{
  "arch": "dit",
  "head_dim": 48,
  "qk_norm": false,
  "patch_size": [2, 2],
  "beta2": 0.95,
  "lr": 0.0019,
  "beta1": 0.9,
  "max_precond_dim": 1024
}
Rows from block 3 of a small class-conditioned image flow-matching model, named by matrix and row number. Rows with one number belong to one neuron. Each number is 128 + 24 x the weight over its row's rms, rounded and kept within 0 to 255. All counts start at 0. Numbers have three digits each.
After each neuron's rows are labels from the 100 images, of 14976 (inputs lightly noised), where the neuron reaches its highest value: "top examples" is what is common among them. Only what is clearly more common there than usual is listed. The data: small charts drawn from random numbers.
# fc1: MLP up (model.blocks.3.mlp.fc1.weight, 384x192), inputs 0-191
# fc2: MLP down (model.blocks.3.mlp.fc2.weight, 192x384, transposed), outputs 0-191

fc1.84:079134100117147131101127110103128111114091104141170149106089134104161159101131122148092129102150110117119166105138118122118117088096152139166163121142115143144125086144138155080095096088115113107132158106124119124137110109109186113139170111127130128140118145153118125113114145108132134129148142167126154136140097162130135131151142137160139134119110132141146115145097077111160145136152103120157098089074125153154140073148141149134151147153123112120118091139137131152134141090110121174151145140135151102105131103142167162104198143100185081096105107165118093155111174123130148115
fc2.84:142135107135151112129110165126122148151156132121054132153099108070129111124138153123128094176135091178125113155097127099103150104134119152118134121113152120097161150107179152152181116162106127149143128140101114128128100117133145135149112124174150128143147108105153128131092125132136116117126093111121123092155181144145116117094129131087138130122159168122159102145133149113131096116123097188124151117177130139080162132105124126140147105121119139160135081132116159118130126122122118114133133136128143101125122124117145158123209108103083069155137171183136101133129100118107106114
top examples: pie chart; ring chart

fc1.75:135116155120124091119137098078134179173149145102083151128101110122141160156142130121155187127096109127100124124099146093106126124161135171115099107131127148122110110113135145040140150128093084149108137103133134129111127137147122114123108114138102166140148124142109163144104135146157140121131100143135198142128120142106122166081124131170132193135119131174095145118112130195119097103109114152099100168114113104120152125125090156132115119149112109091145161129097147160118131148123107160104115118135125112124141155161103098135173140133124084102150139131111150134144121143129097122
fc2.75:143160101131132133110127162113125133098098104176149157109149123125124122119146127129150193137148098131128107121131145086126151126143119146101139122110147164142103151147152125128125136094131155128123145113138097134115129112129155152147145142075139168119160122101175113135124115127148109132125095112166208162121152108140143116193126113135136173124165132142124133092116172093081185093127089145118134077104145123142125124138141171152126111128136123151139140115122142078108144103081095093115111074105151093079102139125151110110147114139115107087130186141121121111162139147117132130
top examples: horizontal bar chart

fc1.111:161071170075127130142170119114108084145116129124106111129139112119149137092136132158112145142147184134139145133114140097090134162139157133149143187126125107093117118116153133109081147136100133130131105131112164128118124136117132138134121138134112122145085075144125132147156113137092143107089115090134088114112166138104103134108166110112136119125099186143130155124138121132108104114169146145141113157116094128137169122135095148143146090144123181127141137141121127147079121157143090111118071136105136132117161115119139137075157105118142128095128108184078133139163107086114082097
fc2.111:155125142164146165145122152168134127132093107152134133139124152109115097118122107151134142105130147122114135146149092134158126169152099148135172146123139164160142160142120158143191138124115122118079099134108118131109100085095123105158132156148135129131115132117178118104103168137126173108158141132106152163125220141148103108166106114108113157097132103141155078153125122146113140147149141163139141130145129107121151126104163134093108138137132133122106089093112150117167056133117105102163091091139068146130106094154151158155114136130134159125085120142136126111124122116143151127
top examples: grid lines; horizontal bar chart

fc1.174:148139117109171123144117142140153173138144140110116143113092144159069121131119122132090167119167147120112148133058139131115193136140148119175104147099155122101134149151094144153157141174097164147117139159107155140111134127122129106153135132142171153111142115119099079138159135151125127126148149126101104113135138107144125117116149137142137129125152116109150110141119190152156125138137118081087178106122174157089103147153151130108133131122154117109129121115097140133129128139141159120097180134127122097129126170150120081131133150139065058152114114113102126149135110170132090140
fc2.174:143107083078190122122138137196128147132094118138154135125096128089129149161137169118125074156137145115124127109104110081127130069123118112128149118103148108095141125120100157105112119124138142160113123139153160137140093126120118093101142117128086164138123147163128088148152142171123155144132137126136109157113111103119099112105177143135162159141147137144122121127129151134104129099153177108116132106137117110121148100136142145116156096141148103105097106095156116066140153138131134165096141132176146173118147107147101111130159105106114096113113159076155180150114120153139091134
top examples: grid lines

fc1.39:125149119137123128128111084124102138134117126156117112115156115135129142117113138118143126106078154120136131128176089150134137136172134119138133119169137103191113137134135099119148111108117080141127114115113141103124120147085130133180154101109135093091126134144099121144139090104123110152097067155103115090099088153151158172156127128112187116119116107134157134129113115124134076140102113117136117131147108094146118120094157125167107157104159072134138117173119138122085180148149133057145167128089129090122128164132114116122153123079141136096129116150129114163128172126104095116
fc2.39:117119115159109145154134157173134152144143087115152121160114154126145105095124169129127128087158119130145123123123085149166117103176139127109133140117122129170102110114091123133130144150123179108123141100102108090170112109129109091155145177138105144151100122133114145113118134148140129090113123080125130146100105183160120102081171127174114109109116132081128100155134140122144138138082087144081126161162148114143124125140135154173114151164105169126096132136118134122112137116148163126147147063142155141132139092119122141082111123111130097189124119147126098108134131169146167116
top examples: ring chart

fc1.255:167137128132099119121107105143105126097142077084125093135138163107149180132137171152101143129098114123132129111125131122091118097112161107155149132146104152141106107134160135101115104122140158130119149067164137156116154159072163126137157151114144139096093062116088138147127091155159101096079117131120129153143117135159125117145148167119147130110073118146147137126083161107163125109179139131131094079134104156127140109110147143130150143096107121131138121121105135086142163126103130129137165137145142139168103164156121165128101130138149143141100148132124144122144197106124129146
fc2.255:124112159122091127108166144103139112127136095086121111127125104114088124128133116170130136142096155096079091204123125112164178121133102083097102150127094125154139127140180118165110129104138066091159151134151142123132144158148145140126093127158110133135142147097142136104144139136063094111154116147092156129126138144136094144115111150117141144154169126175121105120113115102094099121138169131139162156116113153123154144107118097160137141124094143100098147119097155140135135157125161150142129161116104133141129168069151147143128152113154136152158159148100125161118146147136113162
top examples: radar chart; one colour; dark theme

fc1.38:131154097161085132121104125100126123114149124105114114156119104119149160136129132136129110090134094076151104098164100132151114091147151144143092100141105129133168152132152150128120121145114130156130163130135163113116116106153102143179138105153155119149130155126117125133096121110086112125097086146141127126171117084146105083118104151140178130156126157116137102090114156142176124163120135159193159127113143125182122103120130144165098143130136092140156110157114212098141134152141087082146127081101133101141132113133164116141119126125146130156119133126159128153114169132083127124
fc2.38:169111128132159177098127144107135136126157161161137080125143143117091164100137163139139126079143152132112140121130104164113112082117113152109101130138150150123129110126116145126117123091127127146145162120148146144106127080102148102120151175138132157152121156122153143132154151144144073105131173094175124158120122085095178125110124118140146113115150179107144144121112095108176156144104124128134142127088139119101174102126126169176122112148115128126120089149184100155125098149128160107126151141170107122111126093107110121107134146159116147110126135182146149088148183100127135139
top examples: radar chart; one colour

fc1.367:140094102105118159153150105131103136126168141162141130078143148139165140164137111122152132134109124111090183143124096110097118136103100110145099109174147154191096105150124189069139122129107120126090118162117107061162116150130114137118135112148081119127123168123133095101164167107131136116128129116154106124136130153118177113107125126080154089150124116136132140093116139169189109135140131099087150135147108164175184133111108112145144118099147158145109097130108135124109086095124119117127136135144088149112130126111132128120102119118138159102109128144102105133103135127148127124
fc2.367:124146119146138097091097161156165126088110110100144159145139139152158123091113129112160156125117111139091061119092125124157150057116121122129062122077109143127068150148119116157126123126105150119108143161092131106190132123177142139134116133112104127146146073123154101162113111141143142144123072181151096112101110120123118158124134145148146110148137140129142137156154125140121152099106117160170084118145131130100170132141132158168137140117144098149139111144133120142119104097118127149120172109119106103123159117133112122140109144136113146121130148131139089121124099157170080146
top examples: pie chart; ring chart

fc1.168:109173078130121102094164129121109091150137069153143132134111154164185130105135114134111144124121128112107168121134108142118123157106112123128129132133141110145131069128098175131119130156102093097102126162120139135108087121130142158112089091142139122112200153137118150083120128137144130149143133133155130145087115128171163111105152129094112105133120123130121103077118133168154135155124123152152130112125095135130128157131141150105069127115125106123113104122154098127080123132178131140162194136111082122137113177112135127146126112166162105167177116140104155118122138157104106144
fc2.168:164080110126124117140086144100153114076124170163107147120131132156108119134130146114142127140114157101087098127153089152126134137113133112118125143121119113147152152150077155116133154125121135110081123123091058110123107138114138112113142129108123152083151097125122136128101127089131112109099112144104164122067164138090071136152105122154102137121122141140133161108137130129098138159148070138117096110115128134087136150113154127099079104155093162103089139124160158149151132129099132116138161147146126118118101090128144119098137127164097122107090082153143110099086106143102131180
top examples: ring chart; pie chart

fc1.212:121127066124142141149149082088138175146098141127138102087144142115141101101116155143167130160130135136147140111094134142120153117113108135122108076113106109132130125151097129111145124172101176133167088178144114156139132120146120146144153112106122162117158128123099143169111110138126103083122136131110093158149134083091179144147126109159140168169121108085129133117119162131087150124092166105131116116132123161133127153113150120104151165121129091139141115173142145159126123085122132109139132141129135123174071161162101144157125114161109144152157091129142112143116190108135144149
fc2.212:134130129097136121077088174143120076133158109142117151140152136129140135128141121135182164165152118133147142183075161158135082143129166152117144140152131139137140111133144144175119143136103118104154140135095137165170109142100157136119109107135116156133128106119155169108137132143118072142159118177109084148123131108154100114149126107114159168115145103094121112123126099138164143091154076147120132139133120158158151193138136140108135104133138170126125138063158126133114123145148146132151147089120157091120153102106131140114139106167161124124116108126179115125161085135120131139
top examples: pie chart; ring chart

fc1.286:114095128130150103146131144127162122109122150091138137118125134150126064124137131123099129149138119103155180133134101120095106135137133107135134133156159135109081112130140081134082114104099127110136127130112131128161164108107150147130153112141090097119138133143153152127148098133092128119134114191107169142100117112118126152141130109128104094091164159130144116147148104127145090073174126161171107129135143129097125131110133162161128110137101145144170112131127099154065107087126157130118106108121109103112088102122103061128056139122148148061128132137144138102099134121169116104
fc2.286:123124129159131131135107137123080096135126111119096108130155118144141123120103130093091081140152156106186140125179091115140175125132149129143140134139121121126116129116136148133177159170145111138136177144150178126153169125161171129130120106085100065143105142125151135108150147113140113139142130078122144151093139170099116161121152149117092118097153116142164139149142171138122131102102125101107140109134103113157145149132108149163119143138105119161140122125173183145158139110123094097128160085120124092134146163108109108077093155102096142108131110151140136123076163126107149136
top examples: heat grid; items: five

fc1.283:128159094158143095144093109111177122122134090141168128109109117139124115133119130147114126134159112155127122118153096095163103124168130126189091126114110110170111086177119090103116121107117115100121123144145131170125167113135128152109064158139136111119144118188096105123122125191114097121144102182132120169116108111106141153126146138108114139120143134074191127149136099113123126109115160121140115155144122124128139085141096134121105130115131096125133126118166183140118111131081140101133111145113079153136127138115124129150150128086133123152143092151164161141110117169151082126
fc2.283:122121095127139159115100124147134112142155145156101129160132151132116113157097081193117151129132100095105111151133088107114109132144134134067085151129160101163121161103134110146153122122134130139093115100126147170107129161121124154134117121102176089088127153083143121097133148149107093140122151106167124135102138091134151095142136128182131160110113133098177119150120103152121139141114133118105125104108154150129123131089135155098133137136115131127068135099097105107086129100178124117100091121084102129107126114148079110139131138087119131083094113125162103094094116167124146122
top examples: one colour; radar chart

fc1.284:090151131183179147157144148156124126164101138130166105132140141143150147135119168120149146143061119142122133093125092140119154119142106140165134116134168118094114099175153112141114122092125113156130167113171158134123160158081106118177147124152110138095123143122127108150117163120114139128136132149132112132091149089134075131134114123053098144105164152123129108156093097156129171106164137163086160169105172138165110110143106131113086121134157133122148103082127150131165122103140115153118115121138139127129124150105134139141161100125131092118117106140150142107152090141133123103
fc2.284:133110137159112105137124156087124119179149097172118149141151120090124101113155086124109115130151120128120094118079130139094106143139166137151117163136082148083123075139145160143107145127126148111100124124100177108131101111130160115149157111120164125132164080119145132116127102106151119145183139155092089130164100139141105119103128095075146148126139145128125142109110089113122118185120118146142157132145109160108107158151166070118138098112133136119110075161111093144157141106100126107112113121117122096146136127123144175096143121143135176103105127164145124164163120118111132153
top examples: horizontal bar chart; dark theme

fc1.108:146105143105105170115117139133148186124149111149119138083084167138140126117120129136169120136146119125125128124077100077157120123103111181097115129149136085105161149095172108156167117096160109106129170124133099118098137196106116136114105137109141130097145061171103149103134112159107126119110133154130155161143111136118127123157119107142123138094125124128106148156088114106155139128131123095107109100123119127101160092115096125160075138137157099098164156105125172077144128103111141120142113126131130134126075126102095101101129136104138122138117147113156108109129176137148114117
fc2.108:142126172150153123142091160134109126129106114126167127137136112096128121081110114083161159145138180145155117137115145134097121147117116144170117108158098082118148126132156123088128148115120155144082138139134122103120109123129097152152124141168106178181137123116178152129131160132117153093142095158121121135104076095156124117079177143142112131131094130132130123141147115149154083134152147106110112149100138098118095132089132145101119101135118099153192154167164120124138093127135142111122145112090106125160124105127105138184173127152135148113145132116147137070155151130121084143
top examples: grid lines; flat

fc1.56:099121089122154139123124143109142127082160152123137129153081109114109139063181133135118127129155128157124134110108139121160144160150101115141163169107104106150137126088124127167139128121126112131166158128126122152124134126104125135101138093095148121126093098099140105060158143133108115136151117143106131118154097106150126153129142125126136135125129130148156141151210115097139166127130147084132122144141090090142095124086097136117141101071109110145106104143174145137131125117131148137099146124077124101123124140112137136180098097122132159107150144114141098110133216168147136138
fc2.56:131094128167144164108177131114147133105157144136136125189121172153131125099182125114108121148156128170148158132158144156112124106147147123130118143137161131150098126108107149185125168115124144135152122120172133079098128110131100123137129139100095174125168139133121118134164090169124166155108130124124133117197140133120161106061154101144144147125128124138136150102123159139102101113149146147073104086166120146121137163125148180145107109155129165094116132129148082100136140162121134102126122155120148136149103124164124101148163134128137133148145141173173145122150111135129131110
top examples: pie chart; ring chart

fc1.282:147156136117091158077134118111169152130164128108109077103125163145118130107142154099140163156142155112120145088137122113156133104084153156111132118143116101160113129119157193117109111123126113095119157090159144108107163120184124110155143125121105080094099116124075095140124117153144113112160126124103140113158137112124121100184113131124121105150122113093105156134116151081111131109131134134137137139130118135117153120128140137085152124144136128148088093093148139111129128112097156101116108128147112152076136095123147145131154131174148124182182183129120140135154130069091133127
fc2.282:124110139158138118168164112109124127117116075081105108122137136128115142158126068115129099124140151124155085110153138134109172146149136143176098134154080175100149096137140128150163119136137090129143116123165098130092151127153151146133145165091121090127148136123121119081154118123121112103100087098161138143133119118181103111125129098175098126112087121149128143121117142117079090153182122109115159152118156126110136132161120108133120101126129115119103141167116129068125076099134083144117165127158123152134137140156145132111116159160099144082137136148104098089101126147129143144
top examples: radar chart; dark theme; one colour

fc1.195:131124146110134130124071129097123140103124086123129126151130129116097122080095120136126144123160121148101112144132161118129084129159127128116176141143139137084146129111131137130134140144138161170142097160082098087106112140110143169115117110129159158141081119175125105107110154108153123122106206118153136141131127175097116082147115122123114159180152150126142146130160114121177125091110107126133122111122160171147143120153107110087133117160126050121152128118108149123141112105101151111088137105135145119121114095121135165168141105135088142099135140130110116101107192165140138142
fc2.195:115092116108093172170116162178147140124113129145091141105161139109117141128129142108121113112115133140146148120167141160125153144089123190150170120132137133138170084139146117130128130168173155071116146143107102103121168137082091174097097147149123134134098146128140105122099151120121137115132101112111134131116099136145077134144118114169095133100094157138106085128133095137136104119117121100091116136122112150104156152136116165175125184144149213167122150106165146124105122135111141139112125169135156137079130111096154086111152125128124137120123147141126151137113120134117139114
top examples: dark theme; line chart; radar chart

fc1.354:126128170144151159139115137121095132161110140173112112124135150143119112105157123122161097089130125146137084119102201134137119132115126094101096127136102098135117111163150157165147111111118158120109101146114135132161114148121139117136109137106140148138094136179110112091085139135148182124142104162081141119145139126104111136127113106145126086166130141050100156098116143127092141126149129119105097100128114099137194111137111148106140132106136065099148123105136109109120149141107175108123126087158162121167118098150108102104136135100110159109155130138114117098144110114117096184
fc2.354:111132156094110131136173075112116158151133120096149102082079106170171127101137091141139098151088129093118167117121144147103138120113124108130107121140117099117131123127106161093076154116129096123140136101126121146122087138101117142145141134131118141127080150101111148170156151147150186142089129096091123149152130110126138162165141147102137066145119142093119110079147119147113096111122118125162148144103120140125142089101113125143134155124171166143136125099113150126159118129137131163142097151125157149133171153108102114112155094160130153132121111123136125151119112133076144201
top examples: horizontal bar chart

fc1.186:172137112113141124126103125147140119136113127128107122115164117078136086111115145155090166094161137156171132126144118097144152132187097108144103146130165148147102123174129113108089183123156160184146127106102191143150137144109130170166109088135153158121139128138144175127170106186132146136088150152089142123132076088141102124134130118080127136109135124136146102114169085103140092144135129126134183153144175118140143130121138135125133147125103129166134141141152118124164153140138143111124114170122157132148123164115138121107114128136147155142132109122157175150113121103147107138
fc2.186:120141131121090165133176114144112140143105118086148157111143125102166121142128094094117151118124142105164134149140168175085102105130124126132138156176140120130142130120132110132128095086129108135146151124085159122114139111167151108092128137104137138114107160087133074135095136130154191088139091078115153173142153162141152101121131117149109167172122126161172124124120145164124139090126170113084150102151119148153146144115128097067142124121173138083095117122135105121109118107080144156120130140090133136139117124118134093155112094121109135142164158109129115153123124145115157107
top examples: dark theme; grid lines; lollipop chart

fc1.241:155143101170119120121138123183146111155148116143105142117147126120142111114111120142137176138099122102126167109107149128137096122119176111107153120099208114134149086115156144133127132137136110124124144129131110135129146128102138135119139166104090086087078119105134101114105112134129099144178100137159106124126124126101090105126122138099130107096100094113124189160083144118100155108158169119129114130174085168152147113101109144140112129185143115104137134141128150110137138154133107112173152154133140106094158209123121172160141090129120128159151125146104132145143108110131106126
fc2.241:129151142139119131108146149087119090149130095119096095118146153076096135174125141140118187125090129130140138142172146136124156078128115070123163140125152121154177164143105114135138145119170145173123128155141116115120130136095139111127107088129114082143122135144131128116129139169115128147190130151160137148107128100146101136137113111163081142110106131160166135129118152130169089096114120191121131108116156159124133118117121112138121118131121153153155064142142101088144163122142112148169111150181093147128108142117098101156128130130145172115149101139119143146113168128091098131
top examples: radar chart; one colour

fc1.301:126143107093129122115122140090144135142148140131108120133114140136086133132025128124133146148162093148142117083099132151166177150123141120137151101133141115136141099098089110131106169114115083102145119137126113151127162101128118088133138131118165146126114116141160124202140139120126148086105119152140139164111119109130137163120111110129169166082162127142124070131093125110105132124141107147126127136121106137203099132117139101094151109141134119130137098133116106123140154115125104103151096113093091083141160157137079147140131131105158131151150159161127140129104137186122118106
fc2.301:147112143137093145135136098132146110113150134127131079130134129163158119077131108133131129125144135141154184140175141144122096132143180109154098119140104137125110137082117125138118147106098116102111148126117153150106082135119106103141121131135111111117098129102097133131120151093110193124144149154115118121151087139119124127179128124066120112127098161155099137138150131116124158165107117170146084184145101141146100156067137142160123129135139176120119126136081116103128142139069113152167120106139124122132129126098146092166189157126111143086163129133162144137113103101088141147
top examples: pie chart; scatter plot

fc1.215:125137146091112150087104098189113149115145120112144124102176141156130131120131131179124127114128140125116144103083137113116152168129134161084150131118140138142094109127157090195118119113168149109174159167117163146144120164072137117112101108163132111127134105147087138144123140136147100084124153146107112163082146123181110147116135145126107156157138176109136069141139150076119147139121113139109085140110101155114136120099155092110096159127115122106101142137125124119136130121105112114109127173125146129143138143152092156143151124116126120158133140127137116125170178135115175089
fc2.215:133123161086107112160128127135133097132109111093142119135179125107138095185094136125130136075105113126140102145113127166089112158106161143153138120125079132114095154124173094104165100140158169120175155143112129116171118182156155136130125133164149133153134126135186112105134108109125134165124108115137136108119120101128139169127143093176141118136125158128135147153145152156162095125132137103166134137129155132148104199106103117123076137107111137122135104112140141113118136135142097142116141147112170172130124134113077133089167142139131116107153161123157119146156139158151087095
top examples: ring chart; pie chart

fc1.60:125136100140190153158149118184120120137086098095138112169131136138167105116124126133061132145130186143102141128121149108111147132102127172103151114107161109170146121111108085162120154131131108127130151136139150146160094131060153106097117137107140114102079138161123157145132154113135123123104141105095134158130190126094135157134140095055144118100118136127155149130118115114132100166160127160135124158109117139112097169128165138158134164164160153146108112146128145119107139174113128103146123107097131148126096118130102155107101143133152116133109123158112103113083120130130135135
fc2.60:113118126137095128129120155128145120140131179141153108127110137132119115132138117149089126161133076103070118116153143130097096153130098144142170124112129119115121137118116107129130127096142139170129089132152120140085120151162121126147107152123136146106154092124135164116136099096185117125159145158100143132132084136095117113127120160192144108123136165139167146125142162144123116160109123132178111145129136144150131138141173082137139080128076093161143103161143094137089149152137175168150120140153129108148112152115100136162087089106139155103145104169153111122056139115142156117
top examples: ring chart; pie chart

fc1.113:120124165140148134126131123133130148135111140165091115148114089145140121138163115111115138104157105117129104122127150150120129124112087138140117154131163155116080129103145120195193101144129142125056137085100151131147101121087150122094116142170170162118155142138134101098090107166149129136117153120147135137119117150176139122137136110086084157130153097123175092086140113125108118123183114107087173148139123130146110144144108112090134122185156125118142131124111150078163109139175126145108093103115114064148130113142145145112135130114100122085151118138119119144132146128123138121
fc2.113:145113157152166111107124166114134118114141130126160105116127104129145129102139173152141176185144126126125161120107123122132125118108091120076119076126115132120087098116141122079111142090151117171086114119127141168167103146114141142125146158080088170169188139095151156103130143153124099116139125131161155150121123112103136095126118136175092143110121109107119149092118123125154110133084091098155110137111098082127092131131128135094107141110098130131109134112151120137145073162105179123165145101106116137133158119166098167094119135127124130178098158126123140123112132108115114122
top examples: one colour; line chart; trend: falling; scatter plot

fc1.92:125073154069104139092134168139132115121156117132116157152094136080110091121130133178162126141109129128164138138100053114137144136152150157106137120152117115082086149135119147144117131125101149139156100134121120129111095125109123126111089094097131136157128099151148151126152127155100176158134075138127155144100116132130120124137135154167121093099152157149137132086147131112157157123116171152110118142096151159098195136126109142103096114107157157108149119144125144086141103118090156108147168129138088142117100116139131113111147140134130133103114103136112141152110136074155120077
fc2.92:126109133087119129185081133129135103110151153119127171119104119113083127137116120150111138139131153085171109083123093142078139100140163140134118125157145109074111089171131146067138127147128140104145140103126135127148149120126146143105097235109140158142164168126104142110128087184087134126116139114112120095132136142144144132126159120133055116149095149148146117119127128131103125174139158097098145145111135138130117137106112115103106143151105081144131113127136137152122104143171125146142153142123102109159110089137126136161124160151106119158148116115101112117130115140128144141
top examples: grid lines; trend: rising; stacked bars; bar chart

fc1.16:148124129136132101147096108128125078158121160157131114099120153130124129111145172122146108157107138139123109116143099096097158108082136163149125138162136141132120146170129116126160158104116156127130142107169077148036109150130104110124154095145152133175124118101176116155109136117123116126077093143141083120106066136130099132152119143141153149115135130129094147139121094113149156078129140150165159123145121141188182164103153114112120084134138107115183145137139112103133106120147111107141120149129162149139129119147136168124129108119168155136098132124112153159104137097129107127
fc2.16:125157163129116120119122160102137167085099108122114150148124106096134154138154092145131092122150105130108132171142088088128102121117173134123132140103163143126115133107117148116130121155079084160119115135147100153058115167155096123134104169114141097112115171132072117109121116155107147091175097104139090155110189091121131119087136132135139125110090131170120122117146137137102105101133102151093108148134124124107196168104136145096124115097142128148072150111124156106149112114120138142108125136120151114143178130104128169156107125122085119125148127138102121133119100115140157137
top examples: radar chart; one colour; dark theme

fc1.267:137137124165102092138112137136181115106109137118109104170159123116134147107190122135138101150147120141122126115076087107124115171104113157114079162133121104119113138107121143114136098140114114112057167090122122146150144139139161141103118112112127164123085118136091099143173146107111135131127161120142133156106150122144117097109110145137148134124142091156129117159093144122128140133081164140162156111127145115139179138134202131091131160166142134124130143145133075107117112121115125091147155167097139179113150133126150114117121124121205132140105158136102093145120136135138109159
fc2.267:138106126130132123082099128101122126094116146154115112171085127107132160145172161116125140108118106191162099105144140115133123123175140118139136126151088136137125076134141181118153152131081098138100115113100124098077134154065168183118130137097146142159116148102155130099127126104131146106110137127156164108144117143106129062144122133168172161151150100163150127114120173102104104091157108131136101118097146138105083132097161120125142127134162130134101128128097133138127122156118127134130195150119148113116145152099171111134144125118112111145107123136134110121159134141132116084
top examples: pie chart; ring chart; items: eight

fc1.202:163112141123121130142137108179159128156113085154135091089147120156105099113128144150103095132107152123113099137115114116133139156146074080124163116100127108152133090110146155095117138122104158129138120140155116093125157101150121164086144106112118146168124127131104135179155133105125137125090124163146119134120138092109145127123132129145143116140130188154130137139101112125161084166102114117100163129096133113140128083107144144127122154137190100152138109165128096107136134106098078116114130142153107073147083178149083166156099167105117153099108098126107117087116141132138144138
fc2.202:123132126112126145140108144083139118148118177137107139121118098138143102114137109192096112145141137136131129144078132196166105107120132170167136140143153105089111183118139116110089104132166122107110128105073153127151153144162086112136175116158123167142135102179124108131155119119118167137138114121135111141178113169100082131120133115155154155140130128092110141112109092157112107111125126090170123128143083122105138132130157116140113089137180108117069104130132123116170155107140128121127141120159099132132102127146129150161118176180154121157122103131132133130128121093132133102
top examples: pie chart; ring chart

fc1.70:164161151128100134174135162130148132131131126133134130132101134107137107116125128119191124073099078156124119130125098159117106138154109160123133152108152107132166136124125154094126127094105138137118117134134128118126163167112128191147130073121106153124132120129087124112164080163089120143130121136137091144123108079098108146164124122110131121114131109128106137158142110115100157156084092116088063110107137063148124132134097106105081114128121115114125144133134146117149128090131131122128150158163095150165122095070114147097176126130144130115136109116191135116148156107129146158
fc2.70:117116113151126144148099176136100129110151127074116129129116158132139154144142156128157142155137152145093107143115078163125145127116131131137123110130086097134126117079096119080119144131129130133138108123137136119118182140118129166127101160138086140119180138107096151101143127087134131119132126115127062144123140142134129136107189138146100153113145132073123147122122145118144109137140098110115116136112138136128133161095131140099085105160164151160126127180138104111083085127126145158111128152160113115124163099122114181129063112109159108110097129109194116107091111123145082164
top examples: grid lines; lollipop chart

fc1.246:122134123160159106162107112150153152116166150146164127157130138143133114127148135124102147182139109088095132127153123101096141096128134123117142113113117145161131097125107160094098103101118110097108134125156162108089130092164112100156154130136117153179103114116148132106172115078135128132108125103131145130114094096121130123145105087138132119162086122122172164095060105156097178128137146132124147126147048117121120121111157115064085126155131155151151087155113126143121114123122123115153140112132139118108132145148119091116133127079098154161110126140123091124110120123144158076
fc2.246:119109108125119156111164169146149125154108137101085149116130117124170120150168116123099118102134153151148134129124112125126097117122150133155119147117135156138139122126084137119179114146138142165124118156121125133143123118139081110129107157116090137179098126099148127158191161105144150161169146154151155152090137115110149146119104114110145139144144137120168085118128140109143130103116107138131117108121114151137154124152126130093088118121124084107103098121182124135186122156129105158120138150185148147144130102126098119182167150062127150120148146135113127163135073129184071108
top examples: radar chart; ring chart

fc1.209:113114103119135118148171140088127141136110141148150140155146160081090097071131110116124148116103112130124169121084172119154134166114131140144108115150116122108105106135138103138122113127118143153128136169112075224100140117135152125101111149109184165125162135110131112120105128140113120123091170126137128137103103111101136157126126113142159162134128087169133133166172134128114147099151154156104102120105153129139108143092123103099115090107137170140143099136120122084151111133117124116132087106102106156165128095091147163081093103110123145095140106103111137130120099156092141111
fc2.209:160111084104130139080099118099088139137110137145083122097111146109111179167128124140126122121121117110085135151116142124144135149156123113145149122097149138164103136122140104067088084129121152135143150149105117151130121107144143127125133122087148171108143132135119134130174134140150105112130132100148142118118142170142129122145122203105147117105133128130158102143125151140115112128146114124158196096109153143105140137168113116092115161141133113078121116120116110117099119184117128138073091121113125119049119146173148178148102110117141110136107123083119120133090162105124126089
top examples: dark theme

fc1.77:121156086117082157170133146181131119138169151169108104158096117120145132098107123122144146119072147104098121121104169121125082159137123130148109120171086124108119077206106150106085126158168106168141138101109106133113124099149116143169161144135123116112085180152132106136119137148150131109125151130109131124149137091104141141135137150136086147163107121099113157149117127118153149123095070145145123173119126114123160103131120177124124114134134137128095100093128109163104135142146145139109121146132116168125141149151149116118111139107111123117088148072133159102128101124130159123
fc2.77:099100155114139143130148130091115122158155110160180141127120101118145135145148089108096150111142150135119121125091159159165129142122077111137073095145095090133100123099174115151160080116149149147130111138121144119134144118105138125083104099126132096122157116147144173136198091099113132121124142108119134124137115091144091098138144123128111149097168103118119137154126131107098080122117156094100115117129112149125147148130157209102122100128119133096190134144084092147147140121130147141125111086102146128159125148106159146121108112084099151121104138111114122130160151156112109113
top examples: heat grid